From a checkpoint of a small sound classifier.
Model: norm batchnorm, depths [3, 3, 9, 3].
Training: 9300 steps, batches of 128, held-out accuracy 95%.
Data: 39062 training examples, 30.5 epochs.
Rows from block 2, named by matrix and row number. Each number is 128 + 32 x the weight over its row's rms, rounded and kept within 0 to 255. All counts start at 0. After the name is the row's rms in percent of the matrix's.
# convs0: expand pointwise conv (model.blocks.2.convs.0.weight, 288x96x1), inputs 0-95
convs0.142 124 [144 108  68 148  97 135 141 151 119 119 127 150 128  95 113  95  92 119 163 158 169 125 153 136 151  99 140 101 148 146 129 189 113 143 138 134 114 174 208  93 137 131 120 104 154  97 118 185  98 115 100 112 193 145 106 116  78 173  88  67 117 119 191 160  96 133 198 216 105 127 152 139 136  81 111 117 137  96 105 155  96 149 122 149 107 157  78 148  78  80 140 112 162 141 158 191]
convs0.143 107 [125 125 128 145 124  85 147 138  76 137  87  62 113 106 136 135  98 115 132  94  48  77  57 126 114 107 146 112 127 159 146 145 143 178  93 124 139  97  52 124 112 125  80 121 149 124  62 159 160 142  86 106 197 115 155 104 111 147  80  93 112 155 104 125  81 112 119 156 100 107 129 134 172 160 134 108 119 139 107 132 111 132 164 151 151 114 116 165 118 154 181 126 208  35 128 107]
convs0.144 119 [152 140 155 144 154 144 143  89  75  81 114 121 109  52  94 251 168 146 164  83 102  90 105 153 117 161 107 142 103 172 118 143 133 148 175 116 127 120  88 162 148  98  89  80 150 127 147 101 149 117 124  68 143 134 139  79 148 146  98 147 105 113 119 134 114 104 113 108 114 209 191 129 105 161 123  71  89  87  77 110 130 157 121 125 143 138 150 124 104  92 107 109  92 160  99 117]
convs0.145 073 [125 112  95 162  78  75  71  91 156 102  66 133 173 162 124 155  99  79 150 156  82 109 146 105 107 134  95 143 126 196  94  91 190  40 142 169 141 116 158 200 131  68 150 157 146 159 153  77 146 115 118 149 160 130 133 159 154 110 164 109 135 136 173 124  93  62 159 146 153 122 181 182 101 108 126 112 139 120 128 101 141  96 124 121 144 169 122 133 109 108 142 169 106 137 130 157]
convs0.146 125 [142 125 137 129  60  72 116  83 125 166 108 138 149 145  80 159 146 129  79 116 195 149 123 133 157 182 152 113  62 156 113 158  90 152 114 118 136 126 140 131 132  88 137 109  75 163 105 134 149 145  44 115 148 140  74 131  53 100 132 134 109 119 127 148  75 199 160 151 108 151 149  78 161 119 113 113  89 149  68 150  96 101  59 119 102 126 175 157 160 122 107 119 151  94 121  98]
convs0.147 115 [177 162 146 157 170 133 149 188 150 121 129 147 128 145 186 136 190 132  91 166 132 130 149 125 101 136 121 178 151  58 176 118 126 128 137 114 126 134  87  74 101 156  73 114 108 137 150 157 126 110 145 174  83 112 151  72 135  83 153 139 166 120 123 174 176  94 143 117  22 119 149 122 164 124 176 163 114 100 133 101  93 170  99  59 106 126  94 152 102 161 138 166 111 119 105 158]
convs0.148 066 [123 145  69 135 144 107  98 135  68 145 177 104 178 120 132 123 190 156 127 129  97 108 111  68 105 121 107 123 132  97 153 125 178  56  47  98 115 137 153  99 113 121 153  81 174 159 119 209 146  56 101 139 153 117 107  80 137  91 150 136 112  67 102 143 130 156 133 143 119 121  71 148  65  89 114 140 153 146 145 175 160 137 164 149 166 147 123  99 155 126 141 127 130  79 153 157]
convs0.149 061 [138 135 103 103 114  98 144 147 179 114 185  70 159 125 149 173 114  93 146  86  99 101  95 133 122  38 161 102  91 172  97  88 114 135 135 112 154 145 148 156 112 142 131 134 150 110 177 178  90  99 110 144 105  94 101 105 137 181 162 204  52 126  77 145  94 142 121 102  81 147 124 153 150 110 129 205 124 156 106 180  89  64 118 113 121 123 144 107 119 179 142 124  96 138 108 127]
convs0.150 084 [109 119 106  96 193 209 157 123 150 154 114 187 121 111 104 134 106 149 157 106 156  68  46 117 102 106 124  87 109 135  91 106  20 130 137  99 123 169 148 119 110 125 138 157 137  80 112 193 143 109 126 132 103 152  82  70 139 179 145 153  89  81 131 149 132 140 134 121 152 152 100 110 108 121 110 130 112 127 111  99 183 159 157 185  80 116 130 177 108 151 152 134 138  81 155 124]
convs0.151 069 [106 141 114 146 128 134 159 188 106 131 137 187 117 128 142 123  89 147 178 127 139  93 111 132 150  70  78 103  86 122 166 112  77  94 175  94 138 125 134 195 155 152 155 156 113  88 159  69 112 153 138 111 182 110 102 121 102 141  98 158 152 164 120  74 139  66 156 175 154 171 190  60 187 113  83 168 145 158 133 124 110 198 124 117 121 128 140 144 106 160  92 114 157 167 116 138]
convs0.152 083 [132 109 153  69 108 140 167 147 128 102 139 113 153 183 203 107 136 178 151 130 144 171 122 124 141 131 124 183 161 134 127 130 124 132 138 134 161 180 166 136 113 121 118 181 110 129 187 115 125 160 145 142 170 178 136 161 177  82  91 113 117 108 117 145 120 170  88 116 109 163 141 169 183 125  79 120 151 111 121 106 121 124 142 178  93  95 159 139  19 159 177 100 183 158  91  75]
convs0.153 111 [ 86  95 126 119 135 124 148 135 151  86 123  62 161 157 110 108 138 107 142 136 151 163 205 132 201 136  66 166 118 145  98 168 125 118 100 137 179 135  90 203 155  96  89 103 173 156  61 185 104  91 146 119 118 182 158  70 143 121 162 100 162 168 148 163  83 157 149  92 152  95 106 131 113  81 101 119 110 131 111 112 137 139 152 158 110 145 132 107 152  88 138  80 164  95  96 105]
convs0.154 097 [ 47 106 116  99 151 125  88 108 143 101 136 149 168  96 193 124 132 150 196 132 143 133 130  79  96 115 140 126 181 172 112 110 171 148 114 142 126 142 130 148 105 156 119  91 194 112 117 173  84 153  70 103 200 109 140 111 113 133 111 129 130 102 130  84 103 130 192  85 135 182 158 150 135 121  95 143 135 126  98  85 154 180 126  65  93 115 157 154  68 164 192 110 138 133  95 126]
convs0.155 088 [ 89 140 172 113 133 173 144 159 171 141 138 149 160 103 169  89 161 151 133  70 107  96 113 180 177 144 159 130  86 174 100 133 198 124 122 177  94 134 120 125  73 142 161 119 161 130 165 173 169  93  68 110 174 151 100  96 123 143 149 120 109  54 127  76 109  92 119 135 117 117 101 165 133  89 159  50 110 159  99 129 146  80 140 130 147  64  89 144  80 143 142 134 107 114 142 115]
convs0.156 060 [144 125 123 110 130 121 122 134 131 126 149 153 141 182 125  84 105 127 131 197 110 136 142 103 130 127 185 119 125 140 100 161 162 117 163  58 154 211  74 143 156  70  95  84 120 136 147 205 130  96 122 159 184 121 125 119 117 120 176 155 150 169 159 128  70 110 136  96 120 112 147 125  66 209 146 143 146 110 157 150  93 103 135  99 147 169 111 164 141 154 139 171  40 102 115 142]
convs0.157 088 [ 96  97 149 123 115 141 144  99 146 115 144 133  88  95 120  73 137 203 203 100 155  95 110 161  91 127 140 131 137  90  96 180 118  91 182 124 130  85 179 106 114 154 155 169 127 119 132 113 124 126 125  99  80 143 163 183 103  82  72  98 164 113 149 118 122 142 122 128  52 116  80 130 144  89 144 106 153 123 171  80  94 208 163 141 123 140 196 162 108 133 177 110  84 127 140 107]
convs0.158 152 [ 95  81 140 161 118 122 126 108  78 174 110  97  85 189 207  79 108  62 123  95 156 148 157 135 148 142 144 118  93 165 122 150 137 107  83 102 149 155 131 118 168 114 125 128 135 139 149 182 168 100 102 117 126 116 108  85 144 159 157  97 151 130 195 139  98  71 143 124  80 112 123  28  78  69 137 122  98 170 101 125 108 135 145 187 139  91 145 148  94 136  86 119  99 120 102 123]
convs0.159 081 [148 116 123 127 136 140 158 159 139 129 224 138 151 167 134 145 101  33 114 111  65  85  89 131  92 102 108 132 102  55 137 156 152 128 105  72 100 156 117 119 130 102 150 133 146 135 130  95 120  77 103 185 119 102  98 151 173 164  84 138 140  64 151 148 127 154 150 150 122  93  74 111  67 170 145 114 122 124 107 128  75  95  90 113 100 207 146 133 126 129 167 128  89 145 142 116]
convs0.160 110 [ 66 130 124  99 153  88 121 131 136 123 104 146 113 135 106 119 165  77 191 169 145  58 154 127 189 170 149 105 140  99  92 121 138 180  98  88 122 225 187 134 121 124 121 137 167 175 173 190 134 189 139 121 131 146  97 128  85 111 134 140  91 149 106 143 136 116 120 122 144 124 125 136 133  63  69 159  98 115 121  82 157  93 139  96 142  86 109 144 100 134  98 190 104 178 144 131]
convs0.161 095 [162 115 160  71 115  89  90 132 122  86 161 123 104 115 172 141 118 104 151 102 165 142 157 142  72 128 158  63 148 183 103 135 129 125 153 157 142  95 160 172 205 143 134 164 122 146 191 135 100 137  74 143 119 160 124  75 194  96 113 122 112 121 180 102 162 163 102 149  65 165 108 128  51 112  99 154 127 140 127 110  91 104 183 187 165 148 103 165 123 145 113 124 133 120 163  98]
convs0.162 081 [153 157 120 130 146 141 161 132 131 120 137  83  81 123 149 139 157 129 133 192 140 166 113 152 156 163 141 198 165 105 120  89 150 129 133  77 106 163 110  90  86 130 145 136 134 146 118 251 132 167 142 144 125 112 106 160 193  90 167 165 102 128 112 132 191  44 131 111 126 122  94 126 103 177 139  98 117  83 140 152  83 144 109 126  99 188 127  86 110  90 139 115  73 118 149 146]
convs0.163 093 [202 128 148  95 158 119  92 150 153 121  84 189 121 158 126 177 112 132 146 141 111 114 194  64 147 148 201 128  91 104  78 171 146 120  92 118 141 155 123 155 128 197 133 158 126 104 169 109 111 108  88 184 166 136 130  92 137  90 116 135  92 123 120 153 162 104 151 129 201 156 182 135 126 141 122 125 143  89 122 129 113 132  47 118 170 141 100 133 136  93 131 155 178 121 159 198]
convs0.164 111 [106  75 120 158 128  86 119 149 126 185 146 154 178 145  75 113 118 124 170 101 105 113 123 162  79 188 170  92 136 128 142 179 154 110 122 131 173 113  53 166 100 139 112 125  89 137  84 147 125  90 101 154 194  89  33 128 119 122 112 131 203  91 134 156 138 151 160 144 127 104 167  87 112 178 172 149 143 135  88 101 103  90 156  86 131 113 122 142 134 167 108 107  76 131 117 130]
convs0.165 076 [109 162 123 140 154 156 195 130 161 203 134 139 166 147 110 125 170  93 123  74 115 111 147 108 106 196 133 168  91  66 166 156 143 148  88 139  98  80 167 138  72 156 116 165 166 123 205 161  94  97 149 127 166  82 154 121 113 120 140 124 205 141 196 120 103 118 102 105 169 189 151 148 126  89 111 110 119 130 135 148 157 138  98  92  75 156 165 127 141 146 107 134 137 140 139 162]
convs0.166 079 [147 125 164 118 135 131 191 189 123 142 173 118 115 102 123 126 119  98 167 161 123  89  99 125 132 128 142 164 183  88  90 104 126  93 157 120 161 140 149 110  93 138  49 144 170 175 153 142  97 120 173 142 135 132 126 143 220 192 120 149 107 147 116 121 129  89 143  90 113 108  90  87 173  89 181 122 178 119 188 145 160 133 125 149  93  75 149 135 192 134  74  90 163 163 136 118]
convs0.167 124 [154 143 108 140 138 111  74  94 115 153  77 146  73 143 157 111  99 100 107 121 116 114  96  42 177 170  97 127 108 112  70 128  46 155 143 167 137 100 106  94 158 144 128 150 134 123 127 133 162 119 102 151 130  91 124 190 121 107 122 177 158  59 125  79  75 106  60 160 105 130 136 138 102 130 135 184 156 110 111  97  75 164 109  99  62 137 127 160 152 165 114 133 148  93 125  88]
convs0.168 106 [126 111 153 137 130 120 126 148 186  97  92  81 165 111 130  77 116 190  76 136 109 120 126 184 116 127  94 124 151 125 178 136  75  75  93 135 130 159 121 113  92  82 147 121 163 158 130 160  97 123 183 142 142 161 158 167 180 138 139 196 125 109 164  93 157  69 120 169 140 121  73  90 145  81 124 131 132 160  83 137 101 115 125 116 114 162 114 116 203 157  54 173 127 114  96 175]
convs0.169 068 [158 170 121 105 103 102 144 121 119 145 107  82 120 168 118 128 146 100 100 114 134  86 103 181 122 119 172 109 117 128 127  84 133  48 144  69 108 104 133 153 154 181 119 111  79 146 182 148  84 116 158  72 137 106 169 106 141 137 183 106 211 100 135 104 146 138  76 141 140 180 162 192 131 130 105 119 100 140  71 135 152 136  91  91 149 166  64 112  59 136  91 105 136 109 155 105]
convs0.170 127 [120 123 152 125 154 102 150 128 123 108  89  96 112 171 137  95 172 136 123 142 106  94 112  89 167 162  85  74  98 138 145  61 178  95 128 153  43 142  46 124  42 114 133 106 113 154 167 136 133 109 141 124 112 136 117 121 104 132 105 166  92  86 125 201 129 131  67 147 126 117 138 115 114 135  27 152  89 152 105 149  88  96 100  96 132 129 151 143  97 112  81  88 107 145 133 112]
convs0.171 087 [110 139 109 148  80  91  74  94  74 145 168 168 185 178 153  72  81  46 124 119 128 109 115 114  69 134 104 117 158  95 146 153 198 146 123 148 133  97  99 120 143 116 127 132 127 133  87 124 143 100 169 125 151 111  88 169 190 131 125 125 127 169 114 179 110  88 158 150  93 105  64 122  87 153 126  91 135 121  70 141 124 124 154 123 106 150  78 108 197 137  84 156 120  84 127 164]
convs0.172 075 [ 96 118 143 165 121 116 134 100 194 130 187  93 117 164 117  93 146 176 121 122 190 158 131  57 145 117 115 136 134 118  99 152 159 159 103 133 161 157 129 139 114 113 127 213 133 103 161 105 122  88  63 145 137  75  80 202 121 126  93 133 116 131 138 167  90 139 213 107 166 136 161 135 106 106  80 158 148 153 125 118 153 113 116 139  61  67 171 157 141  90 155 126 112  92 139 153]
convs0.173 102 [116 171  65  74 125 131 107  84 192 140  91 156 150 111 182 119 107 124 129 161 223 117 125 153 159 145 170 103 182 209 126 134 119 116 124 118 143 123 143  80 130 147 108 128 124 174 119 176 131 105 132  99  77 169 151 108 127  99  88  73 132 186 158 155 107 113 135 137  99 150 134 123 113  96  99 154 112  84 116 224 170 108 148 120 125 142 134 101 138 119 103  91 103 122 114 189]
convs0.174 076 [ 77 126 114 116 167 156 108 104 105 126  95 129 122  67  78 140 118 148 130 188 170 135 143 168  82 133  76 128 163 130 161 165 211 158 101 136 140  66 150 115 139  59 127 174  95  99 104 178 148 153 110 128 150 100 134 105  89 100  95  84 123  83  77 143 117 115 161  41 107 139 154 126 111 109 144  85 136 122 139 125  96 148 151  95 133 132 156 129 201  93 110  91 185 110 104 131]
convs0.175 120 [101 139 133  99 163 198  86 156 118 133 171 133  94 117 166 118 111 163  83  66 161 161 125 101 135 124  85 133 121 122 157 131 136 164 117 110  92 153 125 101 150 122 126 159 111 138 165 104 156  84  99 102 169 107  51 129  91 149 106 147  80 122  82 130 163  72  97 205 102  96 105 159 137 129 165 113 154 115 174 110  77  58 121 154 133 108 151  59  88 135  58 127 103  97 113 152]